Rows from block 3 of a small CTC image transcriber, named by matrix and row number. Rows with one number belong to one neuron. Each number is 128 + 24 x the weight over its row's rms, rounded and kept within 0 to 255. All counts start at 0. Numbers have three digits each. After the name is the row's rms in percent of the matrix's.
Before each neuron's rows are labels from the 100 images, of 14976, where the neuron reaches its highest value: "top examples" is what is common among them; "peak on" is the class under the peak. Only what is clearly more common there than usual is listed. The data: analogue clock faces.
# fc1: MLP up (model.blocks.3.mlp.fc1.weight, 1536x384), inputs 288-383
# fc2: MLP down (model.blocks.3.mlp.fc2.weight, 384x1536, transposed), outputs 288-383

top examples: minute hand past 11; minutes: 55 to 59; minute hand past 5; minutes: 25 to 29
peak on: face
fc1.307 142:098127142133127169136132136146146158118079080138141119146095116153081118127109114065137174087083126055103116108131105106127099151110118128119114164156130140138169097092109166135115153077090141112157150165125126151163124094180199089084092153138124154122162136148118163107130119127130139157
fc2.307 132:086095146081146137090092118120127156125127130142134143109114120118120103111165124149107128087115140126109116124171122154141147120167155134106104138145086136149123161167145095103075103133121090151135142162141151106115133136174145146087114156126130115144098155099149094122122138092164122155

top examples: minute hand past 7; minutes: 35 to 39; minute hand past 1; minutes: 5 to 9
peak on: minute hand
fc1.480 075:114121139100129134108137105089138138122124160113092120169127073160167143150142125134137076172145154102073108150166098122103185129127139148164201129117168132127114163105105170173128111100106150137158107111112141127158134145127158157101138148092167155128073151142174138115102087069139127107
fc2.480 070:140103114171118163125132170123125135146147101124116113113125103148130136144113138109134104102160120122126147157114119084167137113108126141152096111088163096065170178152153128125119152111117133158127113160133151111113091105127113120151158146173126116124123127098089165140155101157104150123

top examples: minute hand past 10; minutes: 50 to 54; minute hand past 4; minutes: 20 to 24
peak on: minute hand
fc1.111 069:135079129107134166138091099135087123136132152123129082124154165139071119129134134086130079148103150093126173118135149114138147118119158121158144123116137149139129086167124159123147106158122120142103116153113134149114135139117153115162098137129147170103137123150163126106174210102089130152
fc2.111 065:178124101083108111137135153083145135101149101186134124140091133145174166082105136123089171122151128102135135099101125086076113140173131124087117087127148129107109131115157130108131071127118177150133174143092106135120116139146135092117081163152101122128140138139143137058115146123162125121

top examples: minute hand past 9; minutes: 45 to 49
peak on: minute hand
fc1.508 102:177157127113135155150131140091127110099172089191121183128222119138132122136109102129116152134127119143152126122097104115169121115078123131147126111102127127137132142124096156097116151111120151120123112154129155177142179116122184124131130167129107099149135157095122126151126121151132123140
fc2.508 099:134084129081116159145155128114164141140122131149130079150118145124160124088125119136100111105120128127131094130187122114144138155137125131141139147180181148132134118156085076094157147140101137122108128163101089149151114160113146134144132143133092170107169115134130121106077092135159148116

top examples: minute hand past 3; minutes: 15 to 19
peak on: face
fc1.391 139:120157123139123125172138115044074120119102109092114116131119085190097116138153115149170140189150109127152137132152134134152137121144122102122083112104164148133137118123107120136116163145151162143108124112136111145155142090085132090101081152163110124180140139153133143095158125116133109127
fc2.391 147:141125134142111060122122097099127106148117146153144138085141165110158124139122189136113174161152172111122129111148091121171127142158110086125128159152117131131145130124074150159112138125139123110144114151138166130105129139104113144170123093128151113090145122078125127131152145146071137144

top examples: hour 11; minute hand past 12; minutes: 0 to 4
peak on: minute hand; hour hand
fc1.177 090:128116126158133128179152126149119142107113145136174103125161141114151154174154116103138129114110092102127139174116131095130107118085160125136103147120103138157146133121135127100165154100122176085128129154133129089138105095138128107136130139099106108105133113145107153082144128129166160114
fc2.177 098:085103125115133135122098139122129071172112165095121144143086147104118161119161154143145136090116137107121127120089134106129105112135142137130092123105108135097146158147139117155100133139120103116135136154082122072149171094098113143122154103107097099088128107099117116088140114136097156113

top examples: minute hand past 12; minutes: 0 to 4; minute hand past 6; minutes: 30 to 34
peak on: minute hand
fc1.734 087:124120138103135102158134145146104075166123111127115161097090156116102157089096145106108093141144123149104126123110099120152155087127139124154150149126090151173170163138114061138130105105095135139120134123148204148126099091146130106118132120113122127188130117124131154185061143127148163087
fc2.734 082:124148124151118154149129123107133115126118132140153138108115100121082136168087120113107093110087130136146121119106141146089066141106156153156101084126110139125115110145138131145110136119166106159115126140151138127137128120098122139146149160112161105118160121126095090144127125112163129120

top examples: hour 4; hour 10
peak on: hour hand
fc1.413 092:150108188139136089143125135122123164128120110140121096165060114124158105122113132081113142125145133147149108094153105117129135132125130086134155115113087107141106070128113112136108154105127100103118133150106147174091151122144123105133127179143145152118099113109124150157092138120145122139
fc2.413 087:122139143116133115154139141145151140151115121125148166141123112149148134081105158116139196114105110130162149148146093145142137131166148144157123115127118122098131106127105104159159093130112127122142182099119118102086131128145154116177147143090138110140122126119093175123124134164107125150

top examples: minute hand past 12; minutes: 0 to 4
peak on: face
fc1.189 066:117145113153165124191122155194116124136079101098129132133130139152127113105153095131136107155101085138155183111087115127127093119114123119123139087119094143159135142121127065135151134170161115102113112152135193119134108092161121129161120134161106123141120147168073085134133089096164143105
fc2.189 072:149158119138125158140162147141079169165137170156108117140139143111103104121108119094118168097098102144108108161104146091152102161090159131133142134134128162102123094089137141197127111131125125145097133147108132116143156142132110117109185156115150145120134130107146110141103138157107088100

top examples: minute hand past 5; minutes: 25 to 29; minute hand past 11; minutes: 55 to 59
peak on: minute hand
fc1.188 058:118113155108119133136107135112116115103147133099109164106146135174120086162164132115122175119156163118182139091110112106128160122112099149094133143137138131142109148108118163137138137145135125147133132124123120117100153128082126055116088161119126117117104134150114093123095128106133134143
fc2.188 058:117147076124121126140116148140151120182145097098147166140137080141105122156101147173129115158125122127142162150115093094112101138126147134152109079083118140157151150085164108115113110166122110142172134106162078084129135152117145123111146099131124113102119070106117124076129167167141095104

top examples: minute hand past 10; minutes: 50 to 54; hour 10; minute hand past 4
peak on: minute hand
fc1.342 086:131167151108127106157151122099143168148175127125106150112154156121136069147125148133104143126156147128178093117149149155116165108086119100157131152172091119141106109132176162123096135144139103093107129064153094130121124126131109147065124155130081132131116118147105133170135130107146144147
fc2.342 089:125133138098133148100125182152116130089082132124098149177108136085106186084091100133092162118112119119101146085155095114157116162157177117099101119137138092126159126119074105144162134134124121160096161151130138155146136078086094120149095109088131147105157111099123146104149102137103156134

top examples: minute hand past 3; minutes: 15 to 19; minute hand past 9; minutes: 45 to 49
peak on: minute hand
fc1.118 107:135145123148127102152160136072091134161108100118184106123090068107113129141164116140099111106118138122157132084130098181115200164134147156131115133101172160132107198126116161097150111109123140140183138091132127149151168098110131064127125144101164141097101157154161108100122089116095161129
fc2.118 107:155173108128152141107150089095130096086134098106122128139097116106099123186128110106172076148112129094077121100137158116132154154106128142143136120115111174159127091101135129110126097148149147107085132151071103104105121158139108101098116153141124134130157089134130132173134167138156135153

top examples: minute hand past 10; minutes: 50 to 54
peak on: face; minute hand
fc1.193 101:140144162095126153119150132122097132087093123148125118119099116089095145121111121127117084126120151158150100153147120112130131124102153122125145113146086152076142126103127184124120117130139095117137127141114075112104137146142093127148125124127144126155145138114128136161131109112139135083
fc2.193 106:162109100176152161127104115114121142088131106161187078164091120146198139111099139139152146102100126141128117108170129116116085129121120171138089093091140145156146120137136117071132110126167098126136167145149108143130121114125095114162122164127119105153126144130130131142118138120098134149

top examples: minute hand past 7; minutes: 35 to 39; minute hand past 1; minutes: 5 to 9
peak on: minute hand
fc1.724 069:107077172112118137106114148116092129137090189121125121126182153155147158124114127109108117134119110136100112160185133139129109147163132112109145127168144134090123173133140120104094116159130134133155120131145137141108132105124134116105120160084109160124101137123094152090142088156131109144
fc2.724 067:129103123144152116125123106150155147100157135092145115100106170115126146100147119123159118093139120133131107126129163091116111105102136141156106101099118088116158150152140151128112144157097161140125114149147130122161166165073097125120113142114145103128124134130167116160114124155165113117

top examples: minute hand past 12; minutes: 0 to 4; minute hand past 6; minutes: 30 to 34
peak on: minute hand
fc1.11 103:161109085063143118106193109168123172131136153135131160118101121167144109153125119168126149123102130128123107181121152109138140116113142108112143136123129126167153126117127110083193103113124118136138127119163206100148102122132111132116112103122148128097164131104133103158142158137144107102
fc2.11 099:131140161139131115126138139135138071187132147133162140117129096078112143126152167150163113117101093128156090089090119138115130139118102107149129141150128114139095105111141160129101129170138171135163112120108147141148136113121170100114089115140163130124147078105150144138149122129170122163

top examples: dark face; hour 10; minute hand past 10; minutes: 50 to 54
peak on: face
fc1.125 116:104161169112153089124146096143134156134150154144154137121113169115142173114131150072134146131122130126170147175132161159121126132123135128135123169087130115186103125086140098089124181185146116104139112099133120119160105096130109139104167122160149134111161110124120154154116101092113139159
fc2.125 113:159150091173146117134137153110113154117145103110098157128148161142096113132147124145124086102091155165097103174150086121110127122114200144107099134112130110112087152131164107125101091085113165154159132107166132107105130111119134110146167121124117135133141176150124126115148119145109143145

top examples: minute hand past 4; minutes: 20 to 24
peak on: minute hand
fc1.764 087:150096108068136140155112102102089107118113146153146150147135142119112126125097096105132147162142107119132135154130143135117098158119124136117144180112152114153131155131096110122110127103147119153128154155131157111124110139116103132112122144109115102128167112128113171109124157149168115155
fc2.764 084:115084148126161081090108104165098143096147109109101154090126121143134117130139148138177120146137094141119150131145183106108189111148136089168105155117135137064082170121141139099143178131133136132106127144105124154136109107113126130113107154142116179115124073090129100158105115118090146156

top examples: minute hand past 10; minutes: 50 to 54; minute hand past 4; minutes: 20 to 24
peak on: minute hand
fc1.427 096:132086139115118111103132102097118089131117114142167154102124145113117142104128149111146121131142135122125111128147149143160133101134108136130125110104154125140111097158143061154125117070083143150112144119157134137115119175115158084129107085126135137152150105101118149136132138124166193149
fc2.427 089:103109191138151139133172126110131138083133106096094143129097111122096150123138129134142108125144104168108131087119153110078157114150100161099122115156135145117085172126102103122080126148153094127176161130128136133114093110123137147123093178143110156129117139140123176175083166110099106162

top examples: minute hand past 3; minutes: 15 to 19
peak on: minute hand
fc1.106 108:120149133149139122089130109136108126135144144089146082114116139096171131133155112117099067134130123150156146111107093135108159114127116129131111121133099184121133148117132131119100103139132129157145108149143133088138142123150161123160102115112104101156111139135154114067098088089126167158
fc2.106 105:104150147132132139144157122161124096183115103105119177139125107137114146127117123147148132138143139143101119102116084125140099107158108146134144119087159169110117121122134128132177094142136151126100147095149131171138106148121123129126118174093077143090114166088152105152128161124154130153

top examples: minute hand past 10; minutes: 50 to 54
peak on: face
fc1.288 129:108107115119120064141112088161137114101116144098150125151166137138160143160100142109145146113164114123117162110075081126157111135149115158142132152112139130113132132140110110141121142146140168120134158120139101126117098133139135135131113120105141152111152155140140164140160135105125098131
fc2.288 124:185143086151108132078174122143165096137142126140161153116125094141123120149188150149147124082159117129094097118128123148167150115146129136133136121150135146124134130160112148119114101134102076134117110104105127082070129121138141119117146105151140132159139086159132121130127124159132164117

top examples: minute hand past 9; minutes: 45 to 49; minute hand past 6; minutes: 30 to 34
peak on: face
fc1.601 107:132124117130083138118149175140110097151129147127155121115140145076124155161138151126135130096131100117110097115112155117165149133139084152165157084102109139136225119179132118124125113161155119148157088152139156092109107154106170170099129136139100103109148167107102124135148124127142160128
fc2.601 106:136124101146171173113121127158153125142114131124102097143147127112136140106122132113093081115131122129114138117138146115110142158105096138123160118130159071122141148130115187119085138098106164158125109143155082125152124153111085124126111111154137145097132143121125201139134116126119088140

top examples: hour 11; minute hand past 11; minutes: 55 to 59
peak on: hour hand
fc1.53 092:147116170117130080100134168136152107124106125129117131135148139108115122126107098141118134125125121113116096138101121138134087107165122088129107154138158129095147122126107125107144086091111134140140121077169148125112130137160137117102132140126130138123157118121153136137140125111182149147
fc2.53 096:118145140117098130110215125124134156117067122119139168088080131088088110107138128129147130107082127141148137132152125116138109114101152123141158109092149103105115146131158127126122111151121163128125143129163118157107132101133136127109124138135122131143093112140082149090159146136159151168

top examples: minute hand past 9; minutes: 45 to 49
peak on: minute hand
fc1.665 074:174098195147184091161117119156137132151073156145138132135085116122114163158134122134107104156087165108126136127139092114096129125199086101085087145138145139106142115108091152175118128111115157112096132168087146103120127162101100129120143113133144140137144133133153154147136132148086139139
fc2.665 076:126141072120096101125122119138093131141136123110125083109129098107132160124115148102140164132153112093108109125104101158084090137125129102148132188132155154146083092125104123146121130161088136133145130139127105160112127124114149105098166134129120118111148078174137121144113125100089090141

top examples: minute hand past 2; minutes: 10 to 14
peak on: minute hand
fc1.98 117:109126183079140173137149083167141129140108103155149184079148094135095118141174152085129103143117113116128154159101133114111089146166128103129128146094129126090140117134105075141096145086119140133114185101089129112110138083141124110146150156129141136089127131130078154141148129119148130106
fc2.98 123:149110086124118060154104117131093113096126111097154142179130140144163117113096147131149124146159169149124116125140153120125169143105123134140185159138105112102109138132142114138133137159122178168153095103123189145112100071110152144154100117128078141103125141111122130127141103099071143137

top examples: minute hand past 3; minutes: 15 to 19; minute hand past 9; minutes: 45 to 49
peak on: minute hand
fc1.444 120:133134119096135106106127158131141122138126142147090085148101122148186109146131105126153118101154137119168169138145116120097093138129112115125075114106115116109099159123135157124117115096164123150148102092136118153176122119125104124104150121090096134098082115096154132160088152132123156141
fc2.444 117:128169178124172102139149146164099124137186128118127154143096108145133135154134104111106086146115106101121098134126133134138136131149142126154151136123117134152135145127067070134152128112157126149098118087162123102093109148142110133144127132115112102141137149141136092103112108100110107109

top examples: hour 11; minute hand past 11; minutes: 55 to 59
peak on: face
fc1.726 087:110128136177127131153080103152112112127135113140128096180118171072143133139119110160085180080158095116137105109085168136083144136096135091093111126102136140122136164162139104073119150103087128146127157127104189174121159153113161127127131151141118123121136087142110135116119116129165119114
fc2.726 093:176129109121095113099121167088154160127140122123182169133110161113133109164128129126099154141072119103140138122140124120119108118119130108151139144151119128128137090141104156106077124139140135154107133139143089095160103129132081166152149116162130104087154102142117177127093185115113114119

top examples: minute hand past 5; minute hand past 11; minutes: 25 to 29; minutes: 55 to 59
peak on: face
fc1.20 095:132077142129146119113151148095167132107102138126186109080138115127146084133086089126101120199134104119105117128133119100137142104117116144101172141143131107121154105124138120165080121115110105148095127136139100100136138145130146123105090121140104093125131166103156113124193099117128111151
fc2.20 095:116118110147147121134144078103119114159158121150080135135143134139137169131150119139164119124118126188100114101128178130070090129149107114149122117109128130105150120110176146112150118144092157112119098121157151145143101116137105131159125174111119170159135145152115110098117164116120108109

top examples: minute hand past 3; minutes: 15 to 19; minute hand past 9; minutes: 45 to 49
peak on: minute hand
fc1.343 109:127118178117121138110158138180123078122089199163134095106144160146170139181103133099123108100131110145135106117151135128154123132103140097143115162117117118135112081125097129116141141111143099127159118131113109132152164119149174116142126089113099129124140105123152140160131112099158119100
fc2.343 111:152185156126137141111091136168133077154109145112140125155140118158165120111148065130088061162137135124130138136122096112171133132137144127170124125152184093143152083133116123128133112179123168122092131121169139133119158142113141170084125127120180101084114118092145130112136124171095135137

top examples: hour 11; hour 5
peak on: hour hand
fc1.370 082:161096125104131150106140144143112140109132113141183139146154189173122147105144125086152160107111097110108125186171104142133106146108148125164130131168088126096108146137088120118175152114106127108149130116120122157146091140114158136130127154145135152121134128115091167135137114139133161101
fc2.370 084:128103124139095136115135127140098101113149124125128137140086139109149138110156142125114157139124126102112128156088125099110123128137142161138115117134095153104141143156113120128094139144101125126122135135147094103115101163126122153119123082124102150097073102100163130122140147132131122119

top examples: minute hand past 10; minutes: 50 to 54; minute hand past 4; minutes: 20 to 24
peak on: face
fc1.677 102:106116170125115147148097136123126148137060106137111119155129129165155139106110126107091101117114108145113143108109178171136103125145127132125103152121115105094125153104130123118131156156108136072153117167095121181140144119167146094148143135075107159165103120140122119180145121097145132139
fc2.677 111:154166144152142096137128109180080150173128144116148108146090124096148170147149170149142124117134147106155080124172131121125128118068113129108136103120122141141116131103172144163087111130128085132145124093147110137111111103104136139149191142172095123148108106155151094082105135114116101078

top examples: minute hand past 5; minutes: 25 to 29; minute hand past 8; minutes: 40 to 44
peak on: minute hand
fc1.306 113:129135178155161134083150144135133102155120145172112133122109164118150102135116087190152081133137127133135175171108142129139110129161100154168129138118118157150146157126147151095147112096137109144170123167132134141136158148105121099082077150142098169143094108151138135140068138135115112120
fc2.306 104:166110123156112085141095096070133151129106112139137114110119102087112147110123126114168156120118139088109161094154126158122141166114133105118135161145125117110119121133130090071147127166104082106109101107114069095132099135127105142137106106125127174110159150103149114099145141149147164115

top examples: minute hand past 2; minutes: 10 to 14; minute hand past 8; minutes: 40 to 44
peak on: minute hand
fc1.259 097:167126094119095113124157119151108148147123119110134165107104138125105135142187116112125129123155140147119164115127137120140170083079101160070161099181108128096125118122122069167084134110117130093134099115140149157123163141171125128212171105134137148118163154132158125164084135142125133152
fc2.259 096:139111138170110138131141140121129090132153113128152123119153154115115118125112071176155111108124096139146125161140110136133128100091169120124129154112124106189123111177140104098107132103145102103153121155137158111118122158170122135128117100118123158132120096107173098134128106175128138090

top examples: minute hand past 4; minutes: 20 to 24; minute hand past 10; minutes: 50 to 54
peak on: minute hand
fc1.464 077:133088092176097136187129167104134094151120097187116111111096072129102121157158089116109123125143154133110128142152161099132139104178087136135089104095141136164139123124147143140115124139131129101115140152099148124123091140141127094086104141147181153164133117115139146113141084164156143124
fc2.464 077:162154129135125146110143125153136114122105133098150129129125121127132102182102100153111116079123113119121122131145157118116144134082117130141112092154146115136143078126181134119132123160137105144093147123146130157140153121136147150098157134121098101120123109083125084109133128098136130098

top examples: minute hand past 2; minutes: 10 to 14
peak on: minute hand
fc1.415 108:119106141142163101111125122117083121128163148153101171148146100088112152125142100089138128093125123116126131108099157141134158171137089128093090106164104110143103173127122118112108132158177095076136144169167165137141140151178127151096114133129106139140077108136161154140103104142140123112
fc2.415 108:130152159096124153149152153116131116133112131137085142095104111141124070137098133129147095105098128132154125123141120109100124175153121190143101177141136101139125117087155104131191120121128109127130110101141096137152108130141123113153115103118102134086149154129139152106170126088131121124

top examples: minute hand past 12; minutes: 0 to 4; minute hand past 6; minutes: 30 to 34
peak on: face; minute hand
fc1.48 102:153113134146145098144093150139138168097144136116181116131120088141140160108142136182117124115146128156162136139124138119094114137110138154101115121107126119111109094134089159128106111138118126098147126130152143132161157116154138130124080155127118099142128073169145131141130129125139150134
fc2.48 106:133125097103113158104099096098127120116110120140115114135155061164118211120156133119138105141138107119108136157111127103116148146113146149176144123131160133151168098120117126088130143110139137137159154131148145086160100144132113130141123094136167093147149135102154088151176126115142132076

top examples: minute hand past 5; minutes: 25 to 29; minute hand past 11; minutes: 55 to 59
peak on: minute hand
fc1.50 095:101142155114126121140153122104105137069149095146121124119110137112112102109165105143078095136129147119203108112119106164121156138126155115054131158119098131133144131121146112125135141108141126103142171147107146130091196128086150100109137145108101147126118143140135134112095116090089128116
fc2.50 100:125161146169128131133132129096110133167122134090110128147156084095119095161144105138175117133132157118143123110151096111107087105135163104158095095106127107143158118099119141133118143171144123096121127124149123145147098101126145165144105113126138127145124126112104165117097118133146103103

top examples: hour 11
peak on: face
fc1.557 112:130118146115113088127115173125127156115129114112142098128133107118132137144084089122122115158131153150096092078147179129127141106145112127128180122140143128129075136128108096118168149162176129124137130097132151165124117097134157115136152131116112111115129165134130147157070118142109154138
fc2.557 103:094107064118128144121153138111136123131103115111148100124109147159126116127145151085159096130149119117150081138091122132152186123140134129143109179100121129146109097096123172130118159154130118115091121136152086153135103113140115156142112084096144123160100132134100152118145088112106144140

top examples: minute hand past 2; minutes: 10 to 14; minute hand past 8; minutes: 40 to 44
peak on: minute hand
fc1.235 085:100099184109158143177126078156141111176132122111152126153127101172101086151117104175113150089148128122133145132116099132147135154142148145113113107125107069133124085126119107170108136131114071141153157138147126141083117141096104149103117120115137133107124128136195138131119156105086090103
fc2.235 084:148137118099109091113153129119068090071090124160150116145114163115126156104072116132116178088143116139131151139114154097150128140153137107120152157125133167136113144141123098085166130101126159109129108128149100145135093133136128137165104127123153142119150124149083096090138098138150143109

top examples: dark face; minute hand past 11; minutes: 55 to 59
peak on: minute hand
fc1.148 107:157114109137102120094145158126141120168125108105123176135130162143138117165170109120151183141128146145153123159125097150135106105122142143115116167148096125121132095087110128096156112108141148122096150091118165110133123115101165090137139126131121079154128115126123127158094132115107131133
fc2.148 103:129166110142146130137118119128101151153106181119148117131148075107111129118111113132150098144125139107106132131119149140140148148119146123136126087134129193134104134155133123157119077166143114167146149114123149159140130121102128160120133114126149121070117116077104110139167116088166141124

top examples: minute hand past 2; minutes: 10 to 14; minute hand past 8; minutes: 40 to 44
peak on: face
fc1.700 078:112099097126126134103110135114111098150098138126131189137175155118100162094180112128125114139130114124133141114128133125121135146152168106148175112118103147129150074132132129126114102102125116142196122149151141119100122151099135106125153062149142116131093108098114161148130093106142113109
fc2.700 075:151116148117146146131112127133149119140150107157149174142198129174163144118164131162109090148158120147110136129142084105140136104117169113145128162102136143124123150109125070115113147130150113162122151141070135127091083151090107140100114129125130110138121109141122136110164083117140139095

top examples: minute hand past 3; minutes: 15 to 19; minute hand past 9; minutes: 45 to 49
peak on: face
fc1.183 114:151139155147175146107147155143123131144149126137121110076150122146145124130144158107158109087137136158124135116118153109163142173139078121137102133127146119148170129146101095135144118103179152070162115117147136151103112171126129143127119105151142146117121120145097109117128169129140108138
fc2.183 114:121143116122083131135077143076107139144100141122127117140124116087152133114140124141122151093129097089170124133117120113131121142118157101111126119124131156168133153130163171139118171128119084154119148170133120096124131159132119144102141150164151152125109126145142139130123108126140117145

top examples: minute hand past 4; minutes: 20 to 24
peak on: face; minute hand
fc1.287 096:130130140162157147131121120137090166140095188092140152109156149129146160091125110132142144138087107142161133126107092121148159063127152121110159180134067168143111145169096131104131100111142141113129140133117159082106145121124113090170186133135099132177133129112106115136129176143102130130
fc2.287 097:130100136110109132188139145139166114091119117173142116100144097126120169147117110121143122128151128135101103106067161128126101114128121139101088097150150139135097151132143129152122130159107103172141127116169100140184107134089112117094102113080145152123086112079117122153119136136147136128

top examples: hour 11
peak on: hour hand; minute hand
fc1.721 068:135150151072147113105117128134145128124107125143130083130144101126148140132095131093154091117099160119124155103114106141141091107136146132130133131101113129099141133077129089153153152157105123099166098109137110128152111096071134144120106107066101151111154135130107112078133175167156125104
fc2.721 074:127098105143118134151166132111163097147165116097112095104137168125104112115132153082125161150124102116148123122127172102108109133158125143111153154149133107125140140114094095125131152119143153111129153148130172106084128127094135130121118161123136109160106089133110147117161104153114092131

top examples: hour 4; minute hand past 10; minutes: 50 to 54; minute hand past 4
peak on: face
fc1.19 080:180119132152128100122137148118108124156131117152150101132138145129159145119157126110120116107120098136159110124159141153105128095120160152123172114152131160133145116151143112111131091095101125127081155173118142141069113114106126102113113104106152090125119110125110085149120160181141154157
fc2.19 082:103116182124111133120136166108119102150111117093131134118123129161095110155118116135122154158139118113144125125121164095126119169130154105113131181147137119099119132123120120160125137155102137173063125084148146120079144088121162132154133155099161120109141125150155136136118147153139151128

top examples: minute hand past 4; minutes: 20 to 24; minute hand past 10; minutes: 50 to 54
peak on: minute hand
fc1.534 122:126135113109091113137142123120141117123069128125123099151181147169100161122154105087141103118096130146109103149174106146127177143103144113103130147138143123137136112142120123172124150089145147137113135157115109090111165112106138113168110113159115139187125153103084160159141164103148102130
fc2.534 116:131136135148111117121093158130169102111105144188162077123088104089147103106135167148123116132172113162114135115138110134124134158110119163149099134118135111112161125134113119126146100126120110133172148123118091137140111135140162092117105132128110126086156077110145117105127107144108127143

top examples: hour 4
peak on: hour hand
fc1.373 103:178132124142138127109149064079126123090122162149160128095096133153114120131106138166170163094128183128141129117139142105111110102128138164110112142117103141157110125145132157123121167111082122127154117125160122079125169121081186125121135152146175110104121137150098121104136114142136157104
fc2.373 105:100120149109105154111158173106140122136133125130127074154127138110119088172128129103137122132160092139156101102109089172153142141150113131187070141148155143126090095120117106127178136126118163116108139167141115086096101131166140121130161117120156111116134145143136119109101140104153163135

top examples: minute hand past 10; minutes: 50 to 54
peak on: minute hand
fc1.485 090:105169122119090163137098117106118146149161140144130141127160100109092129128144143125175100164102164091104151128154110135143133199129116090150153098142153140138130118126113110161157146129087107174147129131096145121099126142147172154122135115121094114115148135118105143148162086129096125123
fc2.485 100:134140118134136103165141117132111138114102088108090104148138166130106098121119137116122141102125100134159097088145131105138150098140110159116097153134150172092171143138115119126115136114152113105106187138138163167126104148123129129134111099125150146123131113175172151109108111122128144139

top examples: minute hand past 5; minutes: 25 to 29
peak on: face
fc1.527 125:095158140156100141126167167094143081135110135126138104122140120097146112114087133134183104100100161114082095113136075147182131146125180111095147108076147117137168127145105105102148067150145125106128145119125142154141109096114135153136108100179155069125110104153115106131140126162090107167
fc2.527 121:134151123122122162120138154127121111122104161117080138093120147157098092141126099115127158145101141141143158155123144072096117142132059136147140107176127162100110157167143135160106208097098114129129092147116125141128142104068100127087128152134119139142153143140144140118139120115140150136

top examples: minute hand past 7; minutes: 35 to 39
peak on: minute hand
fc1.174 105:149120167120140174126086148125132131122131159132126079122113120106107076145125111136135167162103140126132125134074113121151167166102119108076123159150157090163130142141119164133123147150142096124086151141094115147132132156136137113108156145098116089101095140110101118119134179132153096106
fc2.174 107:145140123120121119150135135186131117109146173108125147156122171096123085128107112124144120149159119130121158082160110114140122095146153118124151139148119094114141113085113112086117101106145157101132125105126146125118114104125118154121176133136141169110140109124132122160082109131179104109

top examples: minute hand past 12; minutes: 0 to 4; minute hand past 6; minutes: 30 to 34
peak on: minute hand
fc1.629 096:118172158122153123134117125139147142146133117135181143178156124147129164141142144097123163052147109109109137111123125132138127087096132111158114142132130153154076122128144121135132142133098141083132127146096183120158125108144132120166131139084091110164139118129129118124107136117092181134
fc2.629 102:120121135101101161140119117093108116121123132101174137135111098110134093148141111148129133155108154156127142114057155099138119146131164153161159126163130145157135099112139118124105090093154070141129133110114116094132120093128157146104114084130137130177165143152122126071140108140160139147